From a checkpoint of a small sound classifier.
Training: 10700 steps, batches of 64, held-out accuracy 97%.
Rows from block 3 of a small sound classifier, named by matrix and row number. Rows with one number belong to one channel. Each number is 128 + 32 x the weight over its row's rms, rounded and kept within 0 to 255. All counts start at 0.
Before each channel's rows are labels from the 100 clips, of 14976, where the channel reaches its highest value: "strongest on" is what is common among them; "loudest" is the band of the loudest frequency at the time of the peak. Only what is clearly more common there than usual is listed. The data: single notes of 20 synthesised instruments.
# convs0: first width-11 conv (model.blocks.3.convs.0.weight, 128x128x11, standardized in use, each kernel summed), inputs 0-127
# convs1: second width-11 conv (model.blocks.3.convs.1.weight, 128x128x11, standardized in use, transposed, each kernel summed), outputs 0-127

strongest on: A#; octave 5; note: A#5; octave 6
loudest: 1000 to 2000 Hz; 500 to 1000 Hz
convs0.5 [123 164  57 166 129 119 134 138  47 161 145 151 113 106 152 161 127 162 111 189 165 129  97 119 111 125  91 190 152 120  72  90 102 114  98 125 111 145 140 132  70 158 166 109 102 127 147  75  83 104 130  91 171 119 163 155 133 116 138 148 158 141 181  79 160 165 112 119 112 115 108 139 123 117  99  66 156 103 172 127  83 103 199 191 108 114  56 183 120 140 112  75 131  98  97 113 135 130 145 147 119 137 130 169 149 119 107  62 120 107  98 154 176  99 128 154 214 112 135 136 150  87 162 105 170 154 157 143]
convs1.5 [ 92 166 106  88 174 135 171 112  95 140  71 175 115 153 134  79 202 188 116 143 129 116 121 147 161  76 131 109 149  87 138 149  68 151 136 145 129 143 137 138 159 173 109  88  91 156 145 105  87 158 125 143 117 167  71 166 191 215 158 152 138 146 126 161 126 150 112 190 190 157 114 107 134 110 142 118 162 110  84 139  66 146 156 128 181 115 132 167 139  95 125 180  91 151 152 128 135 178 140 170 151  80 116 149 172 128  99  91 120 162  91 148 105 179 128 135 160  95 137 136 163 115 139 203 102 125 146 110]

strongest on: F; F#
loudest: 1000 to 2000 Hz
convs0.89 [118  87  99 209 128  94 146 136 141 145 115 167 125 142 118 131  81 105 129  71 103 138  84 123 104 152 152 154 108 120 105 166 118 143  90 165 124 150 137 123 178 154 135 201 116 102 119 129 105 138 115 103 136 153 123 114 157 132 116 101 132 148 114  65  83  59 161 209 139 122  93 121 184 117 123 180  88 117 139  91 153 154 138 138 110  83 122 120 132 124 173  70  85 100 120 130  73  56 116 139 204 132 218 172 155 187 165 148 147 141 103 106  90 125 162 178 108 112 174 154 115 122 144 151 146 176  96 107]
convs1.89 [173  99 124 198 136 110 100 118 114 117  86 135 135 152 114 131 122 162 145 150  74 140 168  65 161 129  89 139 175 137 142 119 155 159 110 165 149 128 133 130 184 163  72 157  85 114 134 120 174 170 105  39 141 129 156 116 129 135 132 126 134 124  70 137 156 124 150 135  98 187  94 153  76 142 127  76 156 158 152 170 128 111 123  97 129 144 123 102 130 167  52 126 140 117 162 121 150 116 130 145 104 162 107 147 119 217 112 155 144 112 188 141 106 133 108 178 142 206 146 144 108 117  51 128 156 213 167 103]

strongest on: F#; note: F#3
loudest: 1000 to 2000 Hz
convs0.74 [ 59 145 162 154 116 173 163 206  79  95 117 194 165 113 135 118 105 119  90 134  94 125  93 180 158 113  79 115 114  84 102 132 108 158 103 132 129 131 125 137 108 140 156 135 124 155 189  94 132 144 143 115 147 137 113  96 104 159  66 114 113 108  90 140 139  88 173 185 157 181 113 128  96 151 152 121 105 134 101 161 146 119 168 153 134  83  97  96 110 216  75 127  83 124 117 154 143 119 169 113 191 127 140  88 138 161 142  89 149 119 159 145 159 163 138 166  76 102  98 135 128  81  65 117 121  72 200  93]
convs1.74 [ 85 154  96 191 107 170 150 108 113 144 116  84 136  92 108 144 121 142  61 132  67 111 126  89 136 146 120 129 122 128  95  84 165 122  79  95 104 105  82 174 150  98 118  53 155 150 116  94 140 162 137 140 107 135 109 101 119  96 121 132 140 171 170 108 113  92 101 136 115 131 112 172  95 158  77 112  51  81 164  69 126 108  95 155 103 140 136  99 122  57 151  65 143 127 130 138  94  61 151  80 172 132  80 150 195 129  95 133  91 137 115 144  50 114 143  87 135  89 129 131 162  99 177 145 154 129 164 131]

strongest on: A#; note: A#4; note: A#5
loudest: 250 to 500 Hz
convs0.3 [136 188  90 145 139 224 100 150 103 119 128 183 149 173 162  89 133 118 180 117 122 168 125 130  96 137 129  98 109 134 113 108 152 103 103  91 148 120  98 108 118 174 122 165 203 104  84 136  96 154 131 139 123  97 146 150 147 145 128 151 153 161 144 122  87 140  67 106 170  87 126 121 184 125 105 127  97 130 126  99 112 115 138 118 152 172 164  89 111 105  78 118  82 114 160 130 133 145 121  70 110 100  88 145 218  59  52  67 120 143 134  95 125  95 118 121 148 122 171 127 197 169 149  96 116  76  81 152]
convs1.3 [136  78  90 191 111 158  84 139 136 137 113  74 100  96 154 132 168 149 107 118  86 112 135 141 148 114 123 132 115 110  99 120 168 132 163 167 140 136 134 150  73 110 103 155  68  98 135 167  76  84 118 106  99 165 135 115 117 131  97 102 140  71 138 171 201  99 111 159 120 106 182 142 162 155 115 105 117 228 116 171 154 148 140 200 153 155  65 111 109 103  95 124 121 135 117 125 134 148 111 101  65 131 163  64 100 144 127 155 157  72  97  75 168 186 157  82  89 123 184 105 111 149 119 128 123  97 134 165]

strongest on: B; short note; octave 5; note: B5
loudest: 500 to 1000 Hz
convs0.122 [109 118 112  82 111 140 164 138 170 118 153 156 140 144 177 114 140 140 142 148 129  83 171 141  89 158 132  91 105 165 127 113  83 147  79 131 112 119 125  48 158 157 121 117 129 136 119  75 123  94  77  71 184 117 122 151 120 141 173 153 162 136 140 126 151 151  90 138 151  42 104 100 116 155 128 105 212 110 122  98 123  73 190 135 108 103 108  69 119 113 120  86 146 151 113 141 150 126 205 103  66  90 117 194 143 142 171  97 129 107 117 195 144  90 116 124 201 131 141 152 145  89 161 110 122 173 150  81]
convs1.122 [137 103 103 141 152 107 122 172 120 130 131 145  91  64 156 134 135 149 127 103  92 156  96 172 143 116 147 114 142 134 137 156  84 125  74 157 123 148 117 164 135 173 112 133 112 142 176 101 129 168 116 140 154 160  69 135 113 174 134 150 125  94 155 165 129 129 104 203 113  98  90 166 104  86 107 168 201 113 142 111 107 107 152 100 164 157 173 124 109  62  98 235 137 136 139 173  63 191 144 132  86 162 131 126 148 132  86 135  79 199 154 109 118 165 158 138 167 149 169 119  68 128 132 115 132  82  75  89]

strongest on: F; octave 6; note: F6
loudest: 1000 to 2000 Hz
convs0.6 [ 75 158 155 136 147 196  62 140  94  88 138 123 159  98 150  69 162 139 152 121 103 122 199 166 108 120 101 103 167 143 157 114  91 190  83 130 188 123 113 134 118 153  67 132 106 143 158 109 148  84 125 111 124  89 104  88 168 129 121  87 163 142 175 117 135 106 113 132 130  97 138  99 151 114 112 100 132 106 162 157  42 151 173 162  51 160 131 143 188  96 106  82 145 108 131  79 168 159  98 193  70 129 138 131 160 143 155 137 127 107 118 150  92  96 135 193  88 129 130 159 159 115  98 139 108  85 148 146]
convs1.6 [132 107 106 162 169 191 130 132 114 123 122 126 109 145 149 136 153 145 108 123 118 170 105 187 127 104 125 100 215 123  93  67 188  87 119 127 139  98 151  95 173 150 100 115 135 149 189 102  99  94 110 163 137 144  79 148 118 142  86 170 227  67 141 123 133 133 132 169 135  65  47 113  99 106 131  96 117 161  82 138 104 148 188 129 179 128 126 127 139 127 113  91 176  86  89 152 102  72 113  93 138 119  97 133 160  93 139 114  86 151 117  97 148 146 145  76 163 184 108 168 124 164 123 134  98 146  86 111]

strongest on: B; octave 3; note: B3; short note
loudest: 500 to 1000 Hz; 250 to 500 Hz
convs0.108 [153 104  77  90 134 166 130 152 109 132 168 188 114 106 188 106 107 147 157 125  88 109 186 113 166  97  86 105 117 123 140 160 163 104 151  91  88 179 169 122 109 119 155 123 126 124 123 136 143 105 114 108 189 104 163 121 106 193 206 134 150 127 117 126 174 154 121  89  50 146  94 111 103  52 166 128 117 144  96  93 122 128 131 216 146 110 142 105 119 152 129  80 145 118 116 127 119 150 117  87 129  72 107 154 222 108  86 114 132 192 139 108 142 131 120 190  76 143 125 152  79 158 124 136  96  97 127 111]
convs1.108 [138  88 168 159 160 130 114 149  76 123 191 144 100 111 145 156 173 139 121 119 135 108 184 131  93 199 119  56  81  68 167 166 140 175 142 196 156 174 120 158 103  96 114  94 149 143 191 122  79 141 165 108 163 127 168 127 103  86 137 158 127 168 123 115 128  97 143 143 128 138 185 126 141 120 123 143  88  50  88 110 148 105 155  86 158  97 141 130 152 122 120 145 171 132 194 145 108 134  87 147 117 151 121 119  81 157 153 107 124 176 233 137 135 143 182 119 127 145  90 117 111 123 173 151 129  98 113  95]

strongest on: D; octave 6; short note; note: D6
loudest: 1000 to 2000 Hz
convs0.100 [ 96 123 116 134 116 133 138 103  85 138 117 133 157 129 101 138 141 142 173  99 155 134 195 134 158 150 121  79 123 101 128 123 149 134 117  99  43  89 154  98 156  90 159  82 167 118 126 116  56 139 163 150  88 109 131 145 134 156 133 198 131 173 129 146 129 208 119  96 132 123 167 171 110 195 143 117 143 102 117 170  86 101 186 156  89 138  88 111  81 144  98 157 115 125 110 142 100 192 125 153 138 139 122  68 155 152 144 126 124  53 136 110 102  97 104 145  33 171 183 146 117  99 115 112  74 128 148 188]
convs1.100 [163 116 127 209 125 137 149 160 133 131 137 137 146 109 179 125 131  98 128 113 167 166 119  98 114 121 135 109  86  89 190 151 139 114 182 159 176 145 134 167 152 134  68  93 126 167 107 186  55 111  78 135 167 144 178 149 145 140 118 112 123  68 143 140 119 183 160  64  70 126  74 181  95 122 125 101  94 165 127 136 170 157 116 186 115 133 112 118 124 109 137 139 118  81 160 152 172 113 128 125 112 104 175  90 235  80 176 143 157  91 109 133 118 115 139 100 114  98 108 149 127 125 100 156 135 189 113  94]

strongest on: F; short note; octave 6; note: F5
loudest: 1000 to 2000 Hz; 500 to 1000 Hz
convs0.55 [136 217 105  98 130 160 107  83 141 109 106 190  68 128 102 106 185 120 150 131  91 143 145 189 118 151 137 140 112 100 129 162 129 205  89 113 138 174 164 109 153 135 118  95 136 177  97 165 182  98 137 115  87 142 133 131 118 118 144  97 129  82 134 150  90  78 155 155 155 141 154  97 109  98 180 109 118 150 143 142 122 146 121 125 182 127 170  76 156 111 102 134 161  86 125  98 159  87  41 113 183  96 135  98  84 174  85 117 106 137 119  72 185  96 146 120  95 111 111 143 151  83  97 133 195 112  93 116]
convs1.55 [181 106 114 149 140 173  99 152 105 130 115 108 113 158 110 134 144 136 100 126 115 119 172 186 114 128 128 130 153 112  73  72  80 106  44 151 161 201 132 120 130  48 197 170 116 100 121 158  66 117 134 142 105 129  55 123  94 143 128 114 120 175 116 155 172 151  80 125 184 129  95 152 199 147 103 141 111 105 118  73 135 128 124 134 121 106 120 125 113 134 107 122 113 162 160 128 149 124 104  80 101  86  91 115 141 131 185  99 108 164  64 141 129 110 163 147 126  85 119 129 120  70  40  76  93 117 121 136]

strongest on: A#; short note; note: A#4
loudest: 250 to 500 Hz
convs0.60 [111  67 139 122 152 106 122 131 106 123 171 147  99 142  98 132 110  94 122 159 158 123 136 160 166 134 137 113 110  99 109  78  97 111 154 144 153 183 205 184 172 131 143  92  88 160 107 161 142  91 129 171 179  88 166 104 105 123 123 138 158 104 152  48 127  93 185 163 194 107  83 102 127 170 140 137  85  93 127  95 129  92  64  82 146 234  99 120 139 118 132 134 107 117 150  95 146 176 152 151  90  48 117  97 128 108 153  93 149 129  93 142 149 121 160 170 127 136 126  93 155 163 150 124 116 137  92 179]
convs1.60 [155 139 120 148  78  82 135 141 154 113 140 132  99 160 134 110 183 145 134  60  91 133 115 121 155 103 166 123 127  93 163 143  95 175 186 155 139 155 187  79 115 108  89 134 145  82 135 120  70  41 158 140 139  99  98 159 163 139 123 202  83 122 118 157  96  83 152  77 171 115 118 133 119 116 121 143 130 189 124 182 160 105 163  84 147 108 190 118 115 102  59 120 104 123  95 153 108 114 118 142 111 147 107 184 155  66 103 159 153 170 141  99  87 109 131 150 103 155 169 153 132  71  97 144 116 190 149 144]

strongest on: F#; octave 6; note: F#5
loudest: 1000 to 2000 Hz
convs0.15 [111 137 136 133 178 151 141 193 130 108 113 146 137 131 143 132 117 143 117 121 132 168 134 159  69 140  90  96  88  83 110 128 138 107  91  81 228 194 149 123 153 142  61 184 143  94 102  90 176 109 111 118 142 201 143 159 146  88 111  87 165 157 119 107  97  62  94 118  65 164 123 104 151  98 124 168 142 120 153 141 159 184 152 123  88  96  47 127 158 120 127 137 150 128 110 126 155 131 141 148 101 132 109  84 213 141  97 138 143  89 145 100 165  96 164 108 165 151 127 100 166 126 114  73 130  85 109 128]
convs1.15 [103 167 113 159 126  47 158  99 106 125  90 121 130 133  93 114 101  88  98 110  99  84 142 146 165  93 109 149 163 122 160 117 107 157  99 121 145  57 136 157  80 142 107  89 134 159  88 143  87  47 119 135 128 126  90 111 133 143 150 135 104 137 145 163 165 134 124 120 175 124 167 131 107 131 138  89  99 209 131 180 150 142 163 152 196 132 121 194 110  99 163 113 133  92 115 143 105 205 152  70 120 176  88  50 140 133 142 119 133 131 129 146 179 182  37 162 167  93 128 118 140 140 103 131 119 136 105 154]

strongest on: A#; octave 4; note: A#4
loudest: 250 to 500 Hz
convs0.90 [104 130 152  96 134 134 142 120 131 131 149  92 183 104 204 141 104 136 153 180  81 119 210 131 124  94  83 139 185 161 126  84 157 124 119 122 179 177 188 149 129 137 118 112 122 143 143 113  77 139  85 102 114  90 153 129  71  91 155 140 132 119 126 117 107 111 174 180  96 100 155 166 172 147 188 160 132  96 114 137 113 119 158  65 151 166  86 130 129 140 128 158 105 132  67 104 140 109 120 166 159  81 156 154 136 162  85 187 125 164  98  74 123 108 175 119  74 156 168 106  88 181 124  80 109  84  90 142]
convs1.90 [159 121 146 122 153 121 105 173 116 125 179 103 139 117 121 146 158 111 107 109 135 155 173 179 105 158 150 126 118 106 188 168 155 130 176  94 139 129 165 112 160 165  98 155 157  78 134 105 161 140 126 172 114 132 156 153 109 143  84 151  55 112 160 100 131 128 221 123 113 161 117  66 122 152 166 118 106 150 181 127 173 177 163 127 123  89 173 127 172 138 120  86 149 109 135 189 117 116 107 100 143 117 176 220 144  79 192 114 133 147 147 125 103 152 145 170 125 105  91 159 152 175 117 152 194 191  91 162]

strongest on: short note; G; note: G4
loudest: 250 to 500 Hz
convs0.53 [136  77 162  65 168  79 149  97  97 130 155 118 137 165 124 121 120 128 125  98 113 102 109 125 170 160 176 127 134 164 148 197 110 160 124 146 123 116 168 101 126 149 145 118 124  73 110  95 118 152 169  48 112 117 162 132 129  90 142  77 108 214 192 148 153 133  95 177  90 143  96 109  99 115  92 142 136 174 132 108 132  74 113 167 166 151 116 135 114 105 139 215 119  91 102 134 122 180 109 137 110 125 135 139 162 158 113 138  99 138  89 123 146 122 118 115 116 114  66 106  60 148 117 169 240 160 112 114]
convs1.53 [111 158 158  90 120 149 109 138 102  70 172 155 105 180  82 129 133 128 155 175 142 157  93 152 102 106  97 151 137 131 157  73 207 137 163 151 156 123 124 142 122 153 174 144 152 141 137  95 120 147 198 143  98  90 105 153 143 136 141 165 166 126  70  73  81 113 132 134 148 170 102 100 164  89 131 122 114 103  65 119 191 142 172 117 157 119  86  91 118 103 130 131 156 141 128 152 155 115  74 120 165 215 146 144  62 148  78  90 121 152  39 131 127 113 132 143 139  85 161  97 118  83 133  58 131 112 113 146]

strongest on: short note; G#; note: G#5; note: G#6
loudest: 1000 to 2000 Hz; 500 to 1000 Hz
convs0.8 [171 115 176 110 138 103 147  71 166  97 143 168 150 145 163 136 129 138 146 152 118  92  91  74  95  75 128 181 195  95 124 135 123 185  71  53 159 141 147 123 131 155 144  84 137 102 134 148 113 135 128 185 127 129 119 166 107 123 170 101 116 143 136 118  79 141 149  88 122 129 109 131  47 155 132 172 188 124 129  85  72 103 103 133  73 158 103 150 166  92  94 147 170 156 105 116 136 158  63  66 138 176  98 116 102  98 125 177  78 146 157 144  82 156 117 129 152 165 124 124 172 143 109  75 139 128 135 182]
convs1.8 [ 81 124 109 148 129 148 136 184 155 139 170  78  82 176 108 163  89 127 105 135  70 123 118  88 117 148 158 134  77 104 132  94 205 152 136 124 113  57  84 149 111 162  93 156 118 136 132 162 181 143 159 170 132 125 135  64 104 117 104 118 120 110 117  95 124 138 125 107 109 145  95 132 113 119 157 185 211 135  76 119  44 103 109 135 194 151 170  96 138 122 116 144 133 113 125 113 122  83 115 124 117 123 136 104 112 195 126 157 108 146 121  89 194  87 201 108 165 153 108  98 113 108 147  85  94 177 163 172]

strongest on: short note; octave 6; D
loudest: 1000 to 2000 Hz; 500 to 1000 Hz
convs0.25 [ 96 105 163 141  62 131 100 157 124  89 141 134 129  97  93  90 119 201  71 134 152 184 120 134 143 132 148 131 121 101 165 153 148  57 173 180 135 168 107 119 166  75  37 148 124  80 138 150  98 115 190 103 140 179 125 174 134 140 135 135 163  91  93 120  73 126 126 150 141 129  93 144 116 125 169 138 110 133 142  67 103 194 102 129 123  91 139 176 131 141 120 192 196 118 140 178 101 103  96 160 119  97 115 193 112 121 132  94 149  84 131 164 181  97 134 159 142 121 115 121  94  95  99 157 169 143 104 141]
convs1.25 [142 116  90  93  98  84 160 110 105 112 124 119 174 170 116 127 146 199 159 127 103  77 132 132 148 195 120 182 102 140  93  84 127 135  85 118 130  49 123 175 113 157 157 120 138 120 102 124 120 128 138 124  88 115  90 115 116 180 147 156 164 151 152 160 137 147 122 174  83 148 159  91  92  77  91  50 118 128  81 195 161  72 105 147  90 165 140 143  86 108 103  50 120 127 141 125 114 125  94 135 181 134 102 158  36 138 133 161 116  97 103  75  88 115 115  93 152 115 156 166 104 103 140  91 131 108 131  93]

strongest on: octave 6; C#; pitch class: C; note: C#6
loudest: 1000 to 2000 Hz
convs0.13 [122 124 155 163 161  97 182 206 123  92 101 119 146 100 127 131  81  79 118 109 142 172 155 104 149  88 209 126 221 133 167 139 137  76 131 115 182 113 112 158 155 212 138 118 172 107 136 110 132 112 107 135 141 106 180 126 125 122  86 135 127  96 122 109  77 117 130  96 123  80 173  80 161  83  93 127 152  68 125 196 126 134  99 128  96 120 139 176 136 188 142  98  56  89 160 154 139 178 123  66 122 103 121 181 125 156 114  87 145 106 115 151 150 137 159 118 128  95 128 127 154  89 119 125 105 115 118  98]
convs1.13 [128 133 114  96  94 144  62 125 165 127  71  39 139 151 153  92 139  92 170 108 142 104 127 143 115 162 166 158 185  94  94  74  83  93 143 108 113 137 112  95 107 152  93 137 132 142 110 109 199 145 118  89 160 164 106 112 163 134 165 103 203 131 100 112 130 177 121 158 128  93 107 124 119 136 109 132  79 114 161  63 167 192 122 115 181  80 133  88  94  79 127 104 155 141 103 183 138 205 151 148  89 116 117 109  89  97  90 146 158 130 161  98 103  79 145 134 169 143  85  80 134 153 140 123 148 165 121 114]

strongest on: short note; G#; note: G#3; note: G#4
loudest: 250 to 500 Hz
convs0.117 [ 68 148 116 186 124  96  98 167 149 115 128 131 106 144 119 167 161 128 132 159  70 138 130 115 127 186  92 134 105 130 126  72 147 180 109 166 137 124 118 120 157 171 140  53  70 160 175 141 101 191 197 102 139 110  91 122 153 131 135 157  81  87 142 184 120 143 110 151 146 142 102 155 107 139  81 123 117 149 162 120 185  48 145 218 136 101 152 116  58 101 100 149 127 146 157 158  97 118 155 145  73 136 110  77 139 112 122 139 104 153 133 140 101 142 115 123 143 141  82 129 107 130 157 103 160  48 133  75]
convs1.117 [115  98 147 173 158 145 153 188 210 106 106 182  89 125  90 154 162 138 112  57 137 159 145 173 178  97  87  76  80 152 131 148 110 169 109 155 137  61 117  83 151 140 150 122 160 155 153 149 129 145 153 132 144  41 123 157 137 168 143 133 103 112 150  92 167 121 128 175 150 107 129 113 119 135 128 127 130 109 108 105 105  75 176 196 176 177  96 139 161 145 156 107 106 117 142 187 103 132 134 149 154 173 152 143 161 165 129 106 120 119  89 163 168 119 191 147 120 133 196 100 144 142 179 164 123  81 156 131]

strongest on: short note; B; note: B4; pitch class: E
loudest: 1000 to 2000 Hz
convs0.46 [143  96 166 197 136 153 163 133 112 142 168  95 146 173  77 181  74 106  72 113 110 200  79 111 112  77  72 100 104 152 120 142 127 162 135  98 110  95  70 150  79 103 115 100 132  57 118 127 118 115 113 129 195 108 146 107 134 143 145 107 118 126 162  85 124 135 153 159 123 111  96 154 174 146 176 117 101 114 161 115 140 177 122  97 178  65 110 152 125  80 186 140  93 111 100 162 168 133 127  98 106 135 137 156 144 159 102 172 207 168  98  58 120 118 148 143 152 146 136 132 105  95 173 136 111 116 115 176]
convs1.46 [127 119 120 188 124 110 200 145 162 145 154 163 155  75  90 146 159 148  81  96 140 111 134  88  68 120  97 114 148 105 154 166 127 207 189 146 145 164 157 106 155  84 197 150  63 113 190 121 117 123 161 106 140 127 160 126 143 164 136 128 116 154 104  79 140  76 136 128 100 127 143 130 164 149 166 126 182 138 107 176 139 116 105 104 149 176 149  66 143  89  98 141  87 125 132  82 123 102 115 155 116  87 106 110  83 137 134 152 137 167 150  91 102 138  98 157  65 100 150  64 163 113 194 127 135 114 135 195]

strongest on: F; octave 5; note: F5; note: F4
loudest: 500 to 1000 Hz
convs0.105 [124 162  95 175 147 123 126 126 122 100 158 121 113 102 121 136 147 137 111 180  70 121 177 158 136 158 173 131 125 170 219 156 154 122  94 106 113 134 114  74  80  86 122 127 112 157  88 103 152 137 130 119 146 130 177 122 153  96 140 102 164 184  86  57 125 154 120 170 128 147 118 127 100  76 228 122  97 113 176 139 153 116  88 151 132 143 127 133  74  74 110 205 132 104  93 165 130 108 106 154 150 114  94 131 158 124 136  89 179 171 110 108  97 134 158  77 132 130 170 179  84 126 148 123  81 102  65  90]
convs1.105 [176 138 160 166  71 120 117 133 126 134 159 135  82 106 158  66 198 108 118 118 187 202 135 154 124 135 201  62 138 139 149 119 110 168 117 136 173 108 148  89 143 107 176  71 132 167 148  64 130 119 120 143 132 143 104 123  63 135 172 112 145 128 131 153 153 121  92  88 113 147 115 135 115 100 126 139 184 153 136 176 123 186 107 122 157  81 155 109 101 101 161  90 109  87 148 117  74 199 113  66 103 145 205 127 120 172 143 154 156 111  85 129 164 136 144 151  79 136 114 151 100 141  88  96 161 130 106 144]

strongest on: octave 6; F#; octave 2
loudest: 1000 to 2000 Hz
convs0.49 [ 65 137  72 149 121 124 143 107 162 166  91 127 152  91 114 126 106 168 151 158 149 165  77 132 121 156 110 203  51 145 132 123  46  93 137 125  95 138 147  98 121 120 154 139 130 187 166 196 131 138 115  47 138 178 100 120 150 187 158 115 152  79 130  63 112  54 151 137 145  95 133 115 128  96 101 145  64 157  81 134 134 103 145 159 107  95 135 130  76 123 127  90 169 183 162 107 158 126 143 114 107  95 151 135 118 141 136 151  96 134  91 157 144 126 148 112 176 152 179 105  90 153 150 155 128 148 157 173]
convs1.49 [ 98 159  99 155 160 143 152 196  73 120  99 127 124 115 116  79 116 167 158 134  95 150 138 181 158 152 116 120  68 172  91 180  92 180 130 159 108 157 176  83 161 129 103  87 106 103 135 188  86 105 149 104  67 191 137 146 120 140  82 128  99 160 144 223 172 133 159 131 171 160 131 124 153 105 116 181 124 144 125  94 144 124  86 114 102 109 135 101 134 144 145 152 149 115 144 183 116 192 133 156 160  94 158 133 112 169 139 154 142 123 187 113 184 125 127 141 129 159  99 159 159 130 169  84 148 122 168  60]

strongest on: short note; G#; note: G#5
loudest: 1000 to 2000 Hz
convs0.125 [106 170 165 121 164  99 120 117 120  61  94 123 151 152 133 146 100 164 157  60 141 141 138 145 153 144 136 104 175 130  77  81 135 136 115 127 116  97 103 158 150 125  63 149  99 124 175 143 104 117 131  97  88 139 130 148 128 192 141  82 155 164 116 157 153 210 136 131 129  83 134 194  26 203 166 127 146  98 151 166 118 106 172 176  79 131 101 142 109 136  89  98  92 131 188 152 125 134  83 138 116 118 100  95  93 159 155 112 100 102  93 131 113  64 143 140  64 142 150 116 156 180 151 108  97 130 148 142]
convs1.125 [ 87 135 106 148  98 137  91 133  82 147 123 107  95 108 131  91 126 143 127 144 140 125 159 129  97 153 192 134  78 148 127 119  72 127  46 150 125  96 123  87 165 144  97  42 168 145 104 150 148 108 120 168 135 164 114 119 143 130 147 164 105  92 108 117 175 174 108  73 113 182  90 155  67 193 164 141  61  88  79  99  78 111 134 159 134 158  93  76 134 149 132 116 131  98 100 139 131 126  91 182 104 143 138  73 175 146 133 137 149 132  82  49  88 165 138 114 100 133 114 128 138 140 122 112 100  44 117 117]

strongest on: octave 6; C; pitch class: C#; note: C6
loudest: 1000 to 2000 Hz
convs0.120 [113  99 194 157 172 112 137 144 135 188  99  95 142  71  64 118 103 158 131 115 131 116 155 132 208 133 141 108  88 125 141 141 117 118 154 153 152 118 171 195 108 183 155  63  91 137 165 123 120 126 124 104 115 132 112 125  66 131 138 135  68 135  63 138 146 137 128  92 130 109 171 127 214 160  80 148 136  95 133  90 103 115 156 137  73 130 101 140 107 173 162  89 121 126 176 145 145  89 113 107  74 126 154 130 146 113 138 137 144  98 142 192 102  77  98  69 168 191 169 112 121  82 143 148 115  96 154  86]
convs1.120 [137 150 145 157 122 127 136 156 116 140 113 148 110  85 140 139  78 139 178 143 113 165 116 115 128 220 151 113 110 131 171 173 155 106 122 100 115 156 133  63 114 118 133 135 166 142 158 190 190 145 157 108 159  98 125 196 105 162 169 108 112 181 143  95  97 117 179 187  97 153 138 119 139  81 115 126 196  78 120 137 114 167 126  81 112 116 111 184 127 128 142 137 110  69 107 187 148 172 145  86  70  87 111 138 115 121  95 158 133 177 114 137 131 119 115 130 105 100 140 140  96 104  86 159 134 106 243 167]

strongest on: F#; white noise
loudest: 1000 to 2000 Hz; 4000 to 8000 Hz
convs0.96 [105 126 128 129 123 130 152 125  75 150 107  95 110 134 121  93 165 101 124  74 183 150 125 101 164 137 164 153 124 127  65 221 167 133 118 147 158 205 112 126 181 120 122 153 173 138 114 115 118 172 143 116 161 142 118 111 175 131  99 124  74 127 156 184 102  93 217  82 152 149 109 132  82 154 165 114 127 124 119 173 113 128 177  89 111 130 153  78  89 111 145 166 160 104 147 120 174 129 130 120 160 118 104 158 100  98  98  81 127  74 155  95 104 117 168 127  26  55 116 126 142 173 112 154 132 126 132 102]
convs1.96 [106 119 105  77 128 208 140  69 139 115 116 129 166 132 137 159  65 146 163 153 140 181 180 105 143  93 163 179 110 153 157  99 130 102 166 119 113 122 130 146 169 132 138 193 114 126 127 103 120 169 109 102  65 172 140 105 126 139 143 176 112 144 100 100 168 136 149  92 166  97  96 153  94 132 174 120 141 126 173 166 133 121  62 170  82 132 106 140 110 127  97  96  93 158  69 117 151  39 102  63 154 176 112 172 160 138 101 102 144 153 127 152 127  81 164 141 155 100 178 115 147 138 148 121 150  76  67 155]